A small contrastive audio-text model, trained from scratch.
Training: soap at rate 0.004, batches of 128.
Data: trained on simulated sounds of rotating machines with and without faults, 7.2 epochs.
Rows from block 2 of the audio encoder of a small contrastive audio-text model, named by matrix and row number. Rows with one number belong to one neuron. Each number is 50 + 12 x the weight over its row's rms, rounded and kept within 0 to 99. All counts start at 0.
After each neuron's rows are labels from the 100 clips, of 14976, where the neuron reaches its highest value: "responds to" is what is common among them; "loudest" is the band of the loudest frequency at the time of the peak. Only what is clearly more common there than usual is listed. The data: simulated sounds of rotating machines with and without faults.
# fc1: second MLP up (encoder.blocks.2.mlp.fc1.weight, 640x160), inputs 0-79
# fc2: second MLP down (encoder.blocks.2.mlp.fc2.weight, 160x640, transposed), outputs 0-79

fc1.206:45 45 30 36 58 72 50 50 37 43 17 50 74 50 50 58 47 66 50 57 72 50 48 71 50 35 50 50 55 50 58 40 65 50 71 70 48 65 58 50 50 69 50 53 42 50 50 61 50 61 63 43 64 33 67 50 48 65 33 50 50 64 61 50 46 68 68 41 42 36 53 38 62 60 54 50 70 85 45 50
fc2.206:50 44 50 53 54 50 61 30 50 36 56 73 35 50 67 34 63 47 39 50 57 48 88 66 33 50 28 49 64 50 50 68 71 50 50 57 49 50 34 65 52 50 60 69 56 60 47 64 50 42 63 66 59 66 50 73 50 57 65 35 38 42 50 60 47 56 32 65 50 50 50 40 67 50 32 40 50 52 45 50
responds to: clipping; text has "clipped"; conveyor; compressor
loudest: 2000 to 4000 Hz; 1000 to 2000 Hz

fc1.381:65 66 74 40 50 50 50 59 32 48 50 64 75 57 50 50 47 50 51 50 36 58 50 43 50 38 50 34 50 44 72 50 50 60 50 38 65 36 54 40 22 81 50 61 50 63 74 38 52 50 44 50 50 62 46 56 48 50 39 51 39 37 50 30 61 35 50 43 50 41 46 39 47 69 34 42 37 58 50 60
fc2.381:50 58 44 50 50 50 69 50 58 50 36 61 72 50 44 84 73 50 50 59 50 50 90 37 50 46 61 50 99 50 50 50 50 36 51 32 50 45 78 57 39 47 29 63 50 50 42 56 50 50 50 52 50 58 53 71 50 56 50 53 61 50 70 31 50 65 50 50 34 50 62 34 44 50 64 50 50 53 50 50
responds to: conveyor; thin (high-pass)
loudest: 1000 to 2000 Hz

fc1.124:45 45 44 53 50 42 50 44 50 50 43 54 50 32 56 50 58 62 62 34 64 50 68 28 43 51 10 62 79 50 33 35 51 51 50 54 50 65 36 44 44 50 65 47 50 72 65 56 50 50 54 50 50 67 50 50 25 28 62 56 32 62 50 44 75 43 70 49 50 50 15 50 41 35 88 55 50 50 77 44
fc2.124:42 52 54 50 43 50 43 57 19 50 50 50 37 72 28 50 42 50 54 43 50 46 45 61 43 67 68 25 26 33 61 73 15 50 59 51 37 50 61 56 43 50 31 68 57 74 50 36 50 66 61 25 50 19 33 50 58 35 58 39 57 58 50 41 50 50 41 49 59 50 76 59 50 40 45 59 58 44 45 56
responds to: thin (high-pass); piston engine
loudest: 2000 to 4000 Hz

fc1.385:50 63 50 29 50 56 50 72 50 50 50 59 33 41 52 50 50 46 50 35 20 57 59 61 26 60 50 28 41 57 23 49 71 53 48 50 50 59 31 55 73 50 26 62 65 60 50 29 38 66 58 50 29 39 37 23 44 45 45 36 62 50 52 60 50 73 50 69 50 49 31 70 50 50 50 50 66 50 33 50
fc2.385:64 33 50 60 60 50 46 38 50 32 45 50 18 51 50 57 50 50 50 70 50 50 50 42 69 50 53 65 37 31 54 54 48 28 50 46 50 56 50 50 55 53 49 49 48 35 50 61 50 44 60 46 40 30 62 70 37 62 50 50 50 52 42 43 45 39 50 36 50 48 50 74 52 31 46 55 42 50 48 56
responds to: thin (high-pass); conveyor; rattle
loudest: 1000 to 2000 Hz; 500 to 1000 Hz

fc1.384:35 62 47 32 66 50 73 50 50 50 50 60 50 69 39 43 45 69 37 50 52 50 41 50 44 32 50 67 35 70 58 50 53 50 73 50 50 56 50 62 65 50 44 40 39 29 50 50 30 55 61 58 50 50 65 50 46 64 26 50 57 56 57 27 43 17 52 62 58 63 37 50 74 44 50 28 38 93 57 72
fc2.384:54 49 24 46 50 51 57 50 63 12 52 66 25 55 67 47 60 40 59 57 64 50 75 54 28 36 50 47 52 50 39 50 71 40 50 50 34 50 50 61 64 50 46 63 64 68 53 62 53 30 50 59 50 51 41 38 50 56 58 33 50 31 53 50 45 50 50 50 34 45 50 37 59 40 36 46 56 61 48 34
responds to: clipping; text has "clipped"; conveyor; thin (high-pass)
loudest: 1000 to 2000 Hz

fc1.63:56 37 35 36 29 50 50 57 21 56 55 57 67 68 35 50 50 69 60 50 45 54 64 57 56 61 57 58 65 61 60 70 60 74 50 41 59 71 83 64 26 64 37 65 50 81 43 67 61 54 50 53 50 45 50 75 67 69 50 50 38 50 60 48 57 43 50 50 55 33 67 50 50 51 58 42 50 50 50 50
fc2.63:75 50 50 34 50 43 61 50 62 73 58 49 75 50 50 47 53 60 65 36 75 50 53 36 50 50 20 50 95 50 50 50 46 50 41 18 57 50 50 63 50 22 31 77 51 50 50 23 40 47 51 41 30 50 50 70 68 51 43 51 50 47 50 50 50 33 50 62 52 33 33 50 50 50 61 50 59 71 50 50
responds to: speed: fast; thin (high-pass); pump
loudest: 2000 to 4000 Hz

fc1.333:50 68 50 50 56 50 34 50 50 59 55 50 28 61 72 55 71 50 50 43 33 36 62 67 55 41 60 35 36 55 52 38 52 51 50 38 56 50 35 72 30 87 43 57 50 54 28 52 48 37 50 65 50 42 39 67 67 40 50 60 41 50 64 62 50 58 50 50 42 58 50 50 62 73 50 50 34 50 50 49
fc2.333:73 58 50 66 44 50 74 37 57 56 19 48 67 27 28 49 57 59 50 50 55 38 50 55 50 61 70 45 84 37 35 50 42 47 53 51 50 55 63 44 50 40 50 38 45 50 54 50 50 50 50 37 28 50 61 44 42 50 53 39 24 63 54 36 49 47 34 50 26 51 50 50 58 37 29 33 44 71 41 30
responds to: conveyor; thin (high-pass)
loudest: 1000 to 2000 Hz

fc1.172:57 50 58 30 50 54 50 38 50 50 42 38 33 50 43 50 67 42 15 44 32 31 52 60 50 50 60 42 48 49 50 57 36 50 25 50 41 50 32 59 31 71 51 60 50 61 50 50 23 74 62 50 50 50 32 53 57 29 35 28 50 63 50 50 58 50 70 33 50 42 24 66 40 66 50 49 50 73 50 50
fc2.172:38 50 59 46 50 35 94 72 50 50 59 50 50 25 48 77 69 31 65 50 66 50 50 50 51 65 50 50 54 33 34 40 50 34 45 53 61 42 66 42 47 40 52 50 42 77 33 50 44 53 50 50 69 29 63 64 50 57 39 48 39 50 30 34 48 55 36 50 17 50 70 51 50 50 50 50 50 69 50 29
responds to: reverberation; text has "room"; text has "reverberant"; thin (high-pass)
loudest: 2000 to 4000 Hz

fc1.88:72 55 63 55 47 50 31 50 48 50 50 50 50 50 46 71 36 27 50 26 50 54 50 68 50 09 42 39 45 25 22 65 70 56 42 50 50 50 22 54 50 40 50 50 32 50 61 50 58 65 56 57 42 35 45 26 53 62 14 50 55 55 55 50 44 40 54 45 57 48 32 50 74 40 50 35 70 79 50 43
fc2.88:50 33 48 50 62 38 63 50 43 35 50 56 34 37 72 34 61 50 50 54 48 38 63 43 24 37 50 53 27 32 50 50 70 35 68 50 57 41 41 55 50 50 50 50 60 51 52 59 53 52 51 50 85 29 47 53 30 64 80 25 50 57 60 63 67 52 25 50 50 53 53 76 28 49 35 43 52 50 59 50
responds to: clipping; text has "clipped"; conveyor; thin (high-pass)
loudest: 1000 to 2000 Hz; 500 to 1000 Hz

fc1.442:50 25 50 50 65 50 52 28 43 43 50 68 36 48 60 61 46 72 43 50 30 53 34 35 48 62 44 50 50 51 47 73 32 71 50 40 63 68 46 46 24 50 50 50 50 34 50 56 40 51 62 50 59 66 52 46 50 57 63 50 29 77 58 34 40 38 50 55 62 55 69 50 54 49 50 42 63 50 20 37
fc2.442:49 50 13 50 67 50 67 50 65 36 50 54 28 50 75 50 52 34 48 46 71 46 88 59 52 54 37 45 61 56 58 47 67 50 63 50 50 61 34 79 59 46 53 50 68 58 32 55 23 50 47 50 68 69 41 50 50 51 42 31 56 20 48 52 46 57 50 69 40 49 50 31 76 34 40 45 46 57 38 50
responds to: speed: fast; gearbox; clipping; text has "clipped"
loudest: 1000 to 2000 Hz

fc1.281:50 70 59 42 59 55 50 35 50 50 38 59 52 63 50 50 50 50 50 44 41 50 23 50 50 18 76 90 26 48 50 77 77 50 69 50 56 30 62 82 53 50 58 50 50 50 50 50 38 50 50 50 56 49 63 39 56 46 35 59 50 50 60 63 35 20 43 50 52 38 26 36 50 29 68 50 60 50 45 50
fc2.281:50 50 37 61 50 50 73 50 62 43 53 32 48 33 50 50 37 54 47 50 50 47 79 39 25 50 50 27 66 40 50 50 50 36 50 47 59 43 54 50 60 51 36 34 63 44 50 50 50 55 50 56 50 37 36 50 72 50 53 25 50 66 50 50 50 59 62 50 21 38 64 50 49 50 32 26 50 50 63 55
responds to: reverberation; text has "room"; text has "reverberant"; conveyor
loudest: 1000 to 2000 Hz

fc1.492:46 63 52 50 50 32 50 50 50 50 50 57 45 38 28 48 63 50 50 69 70 42 50 50 50 27 47 58 69 79 50 50 50 64 68 53 51 50 50 63 54 67 53 50 35 42 50 50 43 50 57 44 59 35 50 55 50 50 50 30 50 38 50 71 61 38 67 50 50 50 50 36 55 30 69 50 66 29 40 50
fc2.492:50 50 50 50 50 73 50 50 50 50 46 39 54 70 50 50 42 57 50 20 39 36 05 52 46 54 45 33 57 18 50 70 51 26 54 39 30 35 50 50 50 32 53 59 56 46 56 55 26 48 49 51 37 29 50 21 31 50 42 54 65 64 50 35 50 59 45 50 40 42 69 69 44 50 47 49 50 50 50 71
responds to: quiet level; thin (high-pass); bearing knock
loudest: 2000 to 4000 Hz

fc1.417:35 74 79 50 63 44 50 46 45 52 32 73 40 38 49 30 50 41 46 55 37 33 38 53 53 61 56 50 50 61 50 62 50 56 40 78 68 45 50 53 50 57 40 41 50 22 60 33 41 19 47 43 36 50 65 40 50 47 50 36 65 47 44 50 50 50 33 53 49 34 27 36 63 39 34 50 72 71 47 53
fc2.417:52 50 50 68 50 37 39 46 50 40 33 61 50 33 44 50 36 39 71 50 69 57 50 50 63 57 68 39 21 50 37 79 54 50 63 66 37 38 48 47 65 39 81 50 50 50 61 44 66 73 41 50 61 53 50 61 50 50 50 50 29 73 50 59 53 24 61 61 64 58 74 49 50 28 51 58 50 50 50 50
responds to: muffled (low-pass); conveyor
loudest: 500 to 1000 Hz; 1000 to 2000 Hz

fc1.416:57 47 50 60 39 53 39 50 50 31 54 50 41 79 47 50 50 65 88 66 58 50 57 68 69 45 37 52 65 66 48 31 46 75 50 50 58 58 46 61 50 45 29 45 75 65 41 40 50 50 59 50 60 50 45 50 50 50 82 73 38 56 57 66 54 50 50 55 38 34 50 71 50 50 62 46 66 33 50 47
fc2.416:50 50 50 50 65 24 50 50 42 49 50 50 65 50 61 50 22 47 50 50 62 23 61 54 55 79 41 15 54 50 41 59 43 38 60 39 39 50 59 71 50 60 50 66 50 50 56 50 31 39 54 50 59 57 50 42 55 41 30 50 50 50 39 50 33 50 39 50 59 66 48 36 37 58 42 40 50 64 42 54
responds to: turbine; air leak
loudest: 2000 to 4000 Hz

fc1.47:44 50 56 32 52 50 32 60 62 40 43 61 39 57 63 57 47 50 50 38 33 50 40 55 50 69 65 32 50 50 28 72 34 55 49 50 73 46 33 50 52 58 35 46 50 50 60 51 33 17 50 43 34 59 61 33 35 75 50 50 46 67 39 72 41 50 50 50 34 50 50 63 50 50 50 50 50 75 50 39
fc2.47:54 32 58 72 57 62 63 66 32 50 44 50 32 48 50 50 50 50 50 75 51 35 56 35 70 44 67 42 23 49 45 80 61 49 50 48 49 53 46 50 59 50 77 43 31 45 43 56 64 60 50 50 38 54 33 50 41 63 54 51 31 59 60 50 49 68 82 46 66 62 65 53 70 29 50 50 41 44 60 55
responds to: muffled (low-pass); conveyor; clipping; text has "clipped"
loudest: 1000 to 2000 Hz; 500 to 1000 Hz

fc1.499:45 60 71 61 42 55 65 50 61 65 51 51 38 50 76 38 71 50 55 50 62 41 76 64 50 50 38 35 39 49 39 57 53 62 40 57 42 56 43 49 37 32 45 74 50 50 72 42 46 58 32 31 57 50 36 31 64 50 41 26 47 47 50 64 50 22 33 50 51 36 51 67 38 32 52 50 42 45 50 50
fc2.499:35 44 51 50 63 50 50 44 26 23 56 57 54 50 40 77 35 44 50 50 50 28 24 50 50 47 78 50 46 42 36 56 50 40 52 50 36 50 90 44 32 61 50 32 38 61 50 50 50 50 67 24 66 50 48 50 34 50 71 38 34 50 50 50 45 68 50 67 53 62 58 50 50 21 47 71 46 70 42 50
responds to: speed: fast; gearbox; thin (high-pass)
loudest: 1000 to 2000 Hz

fc1.584:48 59 42 35 36 41 43 52 69 32 50 36 16 40 59 66 50 50 76 50 77 50 68 64 22 62 36 50 50 70 50 59 33 50 15 60 50 50 50 34 50 47 50 61 26 43 45 57 32 62 33 50 50 50 47 52 24 50 32 37 58 59 69 42 67 38 51 52 45 47 58 48 54 50 50 47 48 25 40 50
fc2.584:33 30 45 50 50 48 37 50 33 39 68 22 53 61 50 50 50 50 18 56 39 43 50 70 50 57 59 33 38 37 61 50 63 41 70 50 45 40 37 66 50 50 37 46 48 33 50 45 54 28 27 40 41 50 50 50 50 25 50 56 66 56 50 66 49 77 42 50 47 39 54 50 50 44 61 50 53 53 50 61
responds to: quiet level; reverberation; text has "room"; text has "reverberant"
loudest: 2000 to 4000 Hz

fc1.306:43 65 50 29 66 32 50 43 62 36 41 50 50 29 50 44 63 64 50 39 63 50 65 37 34 51 50 50 72 50 38 42 36 63 61 52 68 75 31 50 50 72 44 50 48 33 40 41 26 47 50 50 50 22 50 58 39 46 50 50 54 50 69 59 43 35 56 58 50 67 73 68 73 50 50 36 42 50 55 50
fc2.306:50 50 41 72 44 66 59 33 28 41 55 45 47 57 50 64 45 43 53 50 50 31 51 58 60 74 50 50 34 36 59 45 56 42 50 50 38 50 46 58 50 48 44 40 74 50 36 50 34 69 62 51 40 50 50 53 51 58 68 61 50 56 65 60 50 50 41 51 50 42 66 50 50 50 42 36 58 82 35 65
responds to: thin (high-pass); rattle; conveyor
loudest: 1000 to 2000 Hz

fc1.258:72 50 61 38 52 50 50 71 49 40 38 50 48 61 50 50 69 50 36 71 51 60 50 51 50 66 62 60 38 50 50 43 68 48 35 55 40 50 35 63 74 61 29 34 46 33 44 49 50 48 54 50 21 44 65 73 60 41 16 27 50 44 56 40 77 39 50 33 50 53 41 35 50 59 46 35 50 50 50 35
fc2.258:27 37 25 64 50 50 63 30 50 50 48 71 47 47 50 54 59 60 48 50 54 50 54 56 50 56 36 75 66 37 50 47 50 51 78 33 50 42 50 50 50 31 42 61 63 33 50 39 50 50 39 50 30 50 50 50 47 48 49 50 72 44 41 62 37 50 45 71 48 50 63 65 63 52 50 57 62 40 50 50
responds to: thin (high-pass); conveyor
loudest: 500 to 1000 Hz

fc1.341:50 67 37 47 48 50 65 54 68 44 44 50 42 50 50 50 50 50 36 41 50 58 38 67 68 38 50 71 36 26 48 67 33 50 65 50 50 40 35 75 29 50 38 72 50 65 50 68 50 39 45 50 41 57 34 36 64 53 53 38 52 50 50 43 50 50 66 27 57 18 37 54 58 41 50 66 69 56 50 60
fc2.341:50 50 50 68 61 59 52 30 50 50 50 38 31 50 48 40 34 50 59 28 31 50 36 48 50 80 50 53 36 47 53 62 50 19 49 68 50 50 43 29 50 50 50 37 43 50 37 50 76 50 36 50 33 34 50 50 47 38 64 28 22 50 58 50 51 64 76 31 50 66 57 58 77 50 48 78 37 72 46 50
responds to: reverberation; text has "room"; text has "reverberant"; turbine
loudest: 2000 to 4000 Hz

fc1.18:50 39 60 71 44 42 57 58 77 21 65 50 50 50 58 50 64 50 66 50 98 50 50 50 26 41 39 51 26 70 44 39 28 50 31 50 50 50 34 50 72 52 47 43 28 50 46 50 50 56 40 67 62 63 65 50 50 41 43 28 67 39 50 49 70 50 50 39 63 59 50 50 50 31 43 50 50 34 40 43
fc2.18:47 50 50 51 71 42 50 44 16 44 50 22 40 58 63 33 39 54 46 50 50 38 58 44 50 76 49 42 69 42 57 52 50 51 38 50 37 37 41 45 52 61 50 50 63 50 50 34 50 30 50 58 50 04 50 33 40 30 50 56 47 54 38 35 48 63 50 50 59 34 52 51 47 54 77 41 47 50 72 50
responds to: quiet level; conveyor; bearing knock
loudest: 2000 to 4000 Hz

fc1.245:32 50 57 28 45 58 72 64 82 65 55 39 20 65 70 33 50 31 45 55 35 50 82 50 64 50 54 50 70 50 50 42 37 34 50 50 64 70 60 50 71 50 34 45 55 50 50 50 50 53 50 52 50 50 37 50 28 50 50 33 50 50 67 64 50 50 50 31 50 67 37 42 37 50 42 35 27 50 58 53
fc2.245:50 84 37 50 30 50 38 49 27 45 27 63 50 31 53 62 54 36 50 50 53 50 44 44 46 72 50 56 29 50 50 35 57 49 48 61 50 27 60 50 32 50 50 50 50 43 40 65 58 50 51 60 56 50 70 35 68 50 66 66 50 76 50 59 52 45 50 54 50 57 41 37 50 50 58 31 50 53 43 02
responds to: speed: fast; conveyor; thin (high-pass)
loudest: 1000 to 2000 Hz

fc1.126:29 50 50 10 50 36 44 47 33 57 50 54 50 50 50 40 63 48 37 50 64 42 60 43 50 45 57 53 39 50 24 40 46 50 52 49 50 40 50 50 35 50 42 50 32 58 45 45 47 33 50 59 59 38 60 75 50 70 50 14 50 54 58 67 75 34 52 37 50 50 48 71 60 50 42 57 36 50 44 64
fc2.126:59 50 45 79 60 50 49 36 47 49 34 24 50 50 54 50 32 38 57 50 63 34 74 50 58 70 52 57 69 54 70 50 49 37 54 69 51 50 59 50 50 50 66 36 47 50 50 29 55 72 41 51 27 51 45 22 18 49 75 42 37 60 50 50 35 44 48 60 48 59 50 56 51 47 43 60 52 63 50 60
responds to: thin (high-pass); compressor; rattle
loudest: 2000 to 4000 Hz; 4000 to 8000 Hz

fc1.301:50 41 45 50 50 57 63 60 50 37 63 55 46 35 45 37 69 51 50 23 50 59 50 50 50 24 41 58 50 68 50 14 27 50 58 34 50 65 50 52 54 44 33 60 47 49 32 62 40 60 31 50 50 50 43 50 50 46 60 37 50 54 72 59 34 60 50 30 50 50 32 68 46 71 24 31 50 50 37 40
fc2.301:50 59 50 80 50 50 47 50 34 45 14 56 67 50 49 60 47 59 63 93 43 50 57 42 58 72 59 60 41 45 50 61 50 52 50 61 50 35 69 50 50 37 28 39 53 43 37 50 50 84 62 50 38 50 50 24 42 69 50 50 61 70 50 58 62 30 50 50 49 50 79 50 50 52 46 50 60 45 49 52
responds to: quiet level; thin (high-pass); grinding; rattle
loudest: 1000 to 2000 Hz; 2000 to 4000 Hz

fc1.156:50 50 58 40 47 50 50 28 41 71 50 35 25 41 44 32 49 50 18 66 50 50 50 41 38 50 41 41 37 50 50 62 33 70 49 61 50 79 65 50 41 55 34 61 50 53 47 50 52 31 50 42 68 55 62 59 66 67 24 27 41 33 59 41 41 39 29 40 44 39 50 50 50 58 45 63 50 86 37 20
fc2.156:50 58 24 70 61 42 48 67 38 50 50 46 52 53 50 44 35 50 47 71 56 58 46 39 64 58 66 49 50 36 45 50 37 32 70 81 28 50 50 37 27 39 56 33 31 65 58 50 65 50 50 54 50 50 36 38 53 50 50 50 50 53 40 54 45 69 45 46 44 73 50 50 71 50 41 77 50 50 46 56
responds to: speed: fast; gearbox; clipping; text has "clipped"
loudest: 1000 to 2000 Hz

fc1.263:50 50 50 50 63 50 35 50 33 32 67 49 76 38 38 35 39 50 68 50 63 50 50 28 50 38 50 75 50 74 40 50 14 62 50 50 50 75 29 50 64 50 35 50 50 50 60 50 50 42 49 50 50 66 66 43 50 32 55 37 74 59 68 41 50 48 50 50 50 68 36 39 50 50 70 37 57 80 71 39
fc2.263:50 50 43 89 48 35 50 59 50 47 50 34 50 52 39 59 58 53 45 45 30 31 36 69 44 56 39 40 37 41 54 50 50 50 39 56 34 50 50 68 45 19 20 59 49 56 31 50 50 48 60 37 68 22 42 59 65 50 54 55 56 53 31 61 48 56 33 53 50 34 59 57 67 49 59 45 50 34 27 73
responds to: quiet level; thin (high-pass); bearing knock
loudest: 2000 to 4000 Hz

fc1.389:50 60 50 61 57 46 50 29 34 44 50 62 38 41 45 58 50 50 79 35 50 49 47 50 60 62 20 50 50 50 50 54 39 50 56 66 72 68 42 36 41 50 34 50 55 66 56 27 50 50 45 41 39 52 59 50 63 44 37 31 56 69 50 56 63 62 58 62 70 43 10 50 57 49 24 50 50 26 44 49
fc2.389:45 50 55 63 39 40 37 68 36 50 52 47 50 55 50 49 45 63 33 84 39 67 49 64 45 50 66 37 24 26 52 64 55 50 29 50 31 26 50 29 46 44 44 50 44 50 50 60 53 71 69 12 37 58 50 37 36 50 63 61 50 50 51 37 32 18 50 47 50 55 79 63 38 50 65 50 46 43 56 58
responds to: muffled (low-pass); conveyor; rattle
loudest: 1000 to 2000 Hz; 500 to 1000 Hz

fc1.244:50 45 59 50 41 59 50 50 69 41 58 28 50 41 62 54 50 50 44 50 50 50 65 50 50 47 50 52 59 41 44 46 29 75 45 50 50 50 59 61 56 41 50 42 46 50 50 26 44 50 44 64 24 41 66 40 30 43 42 50 24 31 58 72 24 78 43 50 58 30 37 37 76 53 52 31 57 54 19 50
fc2.244:48 50 50 50 69 50 70 68 25 58 50 40 65 50 50 37 69 49 66 45 55 50 50 42 50 42 50 50 50 61 63 47 50 51 62 22 29 47 50 50 50 69 39 62 67 52 49 50 35 36 50 47 39 40 50 46 36 50 47 45 55 41 38 36 58 70 57 29 44 52 43 50 47 32 60 46 50 45 61 42
responds to: quiet level; thin (high-pass); grinding; machine: conveyor
loudest: 1000 to 2000 Hz

fc1.544:70 60 62 65 56 68 50 38 53 64 50 41 59 66 40 48 50 50 74 73 50 50 43 50 62 49 40 37 36 31 50 34 50 50 61 57 61 70 45 35 40 65 50 61 30 61 50 63 65 64 56 39 67 50 50 50 39 60 29 59 29 50 52 57 67 50 61 40 75 32 44 32 55 33 61 50 59 37 35 26
fc2.544:50 50 50 50 57 53 50 63 33 50 50 42 50 50 49 50 13 50 47 50 36 26 26 65 50 51 67 53 57 50 31 54 50 43 50 50 50 49 56 42 50 54 50 27 71 69 57 52 07 45 33 50 50 28 49 50 50 20 50 37 23 48 45 40 44 61 39 65 47 50 65 46 36 36 55 52 57 60 52 59
responds to: muffled (low-pass); rattle
loudest: 1000 to 2000 Hz

fc1.163:22 48 63 50 61 50 59 39 41 32 50 63 39 72 50 50 50 38 50 46 50 33 50 50 24 32 41 63 50 50 32 72 36 50 50 53 38 91 50 69 50 58 39 35 44 42 50 31 36 50 50 50 48 81 37 50 62 50 33 61 36 50 80 59 50 60 61 68 83 41 50 59 50 49 53 48 50 61 53 36
fc2.163:32 50 30 50 72 44 50 55 61 34 42 50 21 25 51 59 59 64 45 50 79 50 73 76 54 37 30 61 71 50 56 33 55 50 67 50 42 50 40 50 50 23 45 63 50 48 40 49 50 54 45 43 78 53 53 47 50 37 42 34 58 40 25 50 44 46 44 54 31 53 50 50 59 32 50 42 54 52 29 50
responds to: speed: fast; gearbox; clipping; text has "clipped"
loudest: 1000 to 2000 Hz; 500 to 1000 Hz

fc1.310:39 50 45 35 38 50 64 50 50 31 68 50 27 16 31 43 67 62 50 74 54 50 49 46 50 52 36 42 48 50 28 50 62 63 50 50 50 50 59 59 50 50 56 50 69 50 50 31 52 52 45 43 61 50 27 50 23 50 44 35 40 66 61 57 64 50 50 50 50 21 50 50 35 28 17 34 46 43 64 55
fc2.310:85 32 28 48 56 34 63 52 41 76 61 45 70 52 50 50 33 57 44 50 50 50 62 47 50 70 78 30 50 50 44 50 50 30 50 40 44 48 50 50 77 50 69 50 50 62 41 61 35 61 50 50 39 47 54 50 50 67 50 49 17 44 50 60 49 64 71 50 36 64 24 37 50 58 50 46 56 50 68 39
responds to: muffled (low-pass); rattle; conveyor; machine: gearbox
loudest: 1000 to 2000 Hz; 500 to 1000 Hz

fc1.378:50 58 21 73 56 32 50 48 30 50 50 36 41 50 48 47 50 59 50 63 31 36 47 60 37 37 32 56 24 73 50 39 50 75 50 39 48 58 44 77 50 50 43 42 50 48 37 29 50 51 69 42 44 39 54 50 38 50 24 50 50 50 51 50 50 58 30 50 37 36 44 58 59 50 50 58 50 62 49 48
fc2.378:35 64 50 40 46 50 60 58 44 50 47 48 25 36 74 60 50 58 56 55 55 50 46 50 50 50 63 43 36 50 53 65 50 29 50 77 39 50 48 57 44 52 50 48 53 69 50 56 60 49 50 49 38 48 42 37 50 37 50 68 55 50 50 57 50 50 50 45 45 50 63 40 50 26 26 50 50 40 50 50
responds to: quiet level; thin (high-pass); gearbox
loudest: 1000 to 2000 Hz

fc1.311:50 50 50 53 50 50 40 50 71 77 50 56 55 59 50 57 69 65 50 63 59 42 46 65 55 55 56 50 38 50 50 30 54 33 61 35 46 77 28 50 41 26 63 37 43 70 51 50 48 50 73 38 50 50 50 52 32 36 29 19 36 35 50 50 43 58 63 37 53 38 24 50 30 50 41 28 50 50 52 50
fc2.311:71 48 50 49 45 50 61 32 36 24 48 37 49 50 46 50 73 42 50 83 48 50 39 79 31 60 49 59 50 41 55 67 50 46 56 86 58 41 57 30 36 47 37 55 50 42 65 22 26 58 50 76 50 50 50 44 57 62 71 29 71 49 50 50 46 50 50 43 50 50 68 59 39 31 50 45 50 50 50 50
responds to: reverberation; text has "room"; text has "reverberant"; conveyor
loudest: 1000 to 2000 Hz

fc1.494:37 28 50 32 50 50 50 50 61 50 50 55 38 60 58 50 74 50 62 44 30 58 55 50 50 52 51 63 34 45 71 35 45 78 56 36 50 30 33 69 49 50 46 66 21 31 50 51 36 58 35 38 57 68 50 51 50 61 50 54 57 49 50 40 50 40 48 59 47 39 65 56 44 36 29 68 50 28 50 50
fc2.494:50 52 50 50 59 37 63 38 63 37 24 67 45 50 50 71 50 70 36 50 56 50 48 31 74 65 62 59 66 49 58 50 66 44 42 83 55 63 53 64 50 50 65 35 40 50 50 45 56 74 50 65 51 50 50 39 45 50 39 50 79 50 44 50 50 50 50 63 50 53 50 46 50 50 50 27 50 50 46 50
responds to: thin (high-pass); gearbox; rattle; grinding
loudest: 1000 to 2000 Hz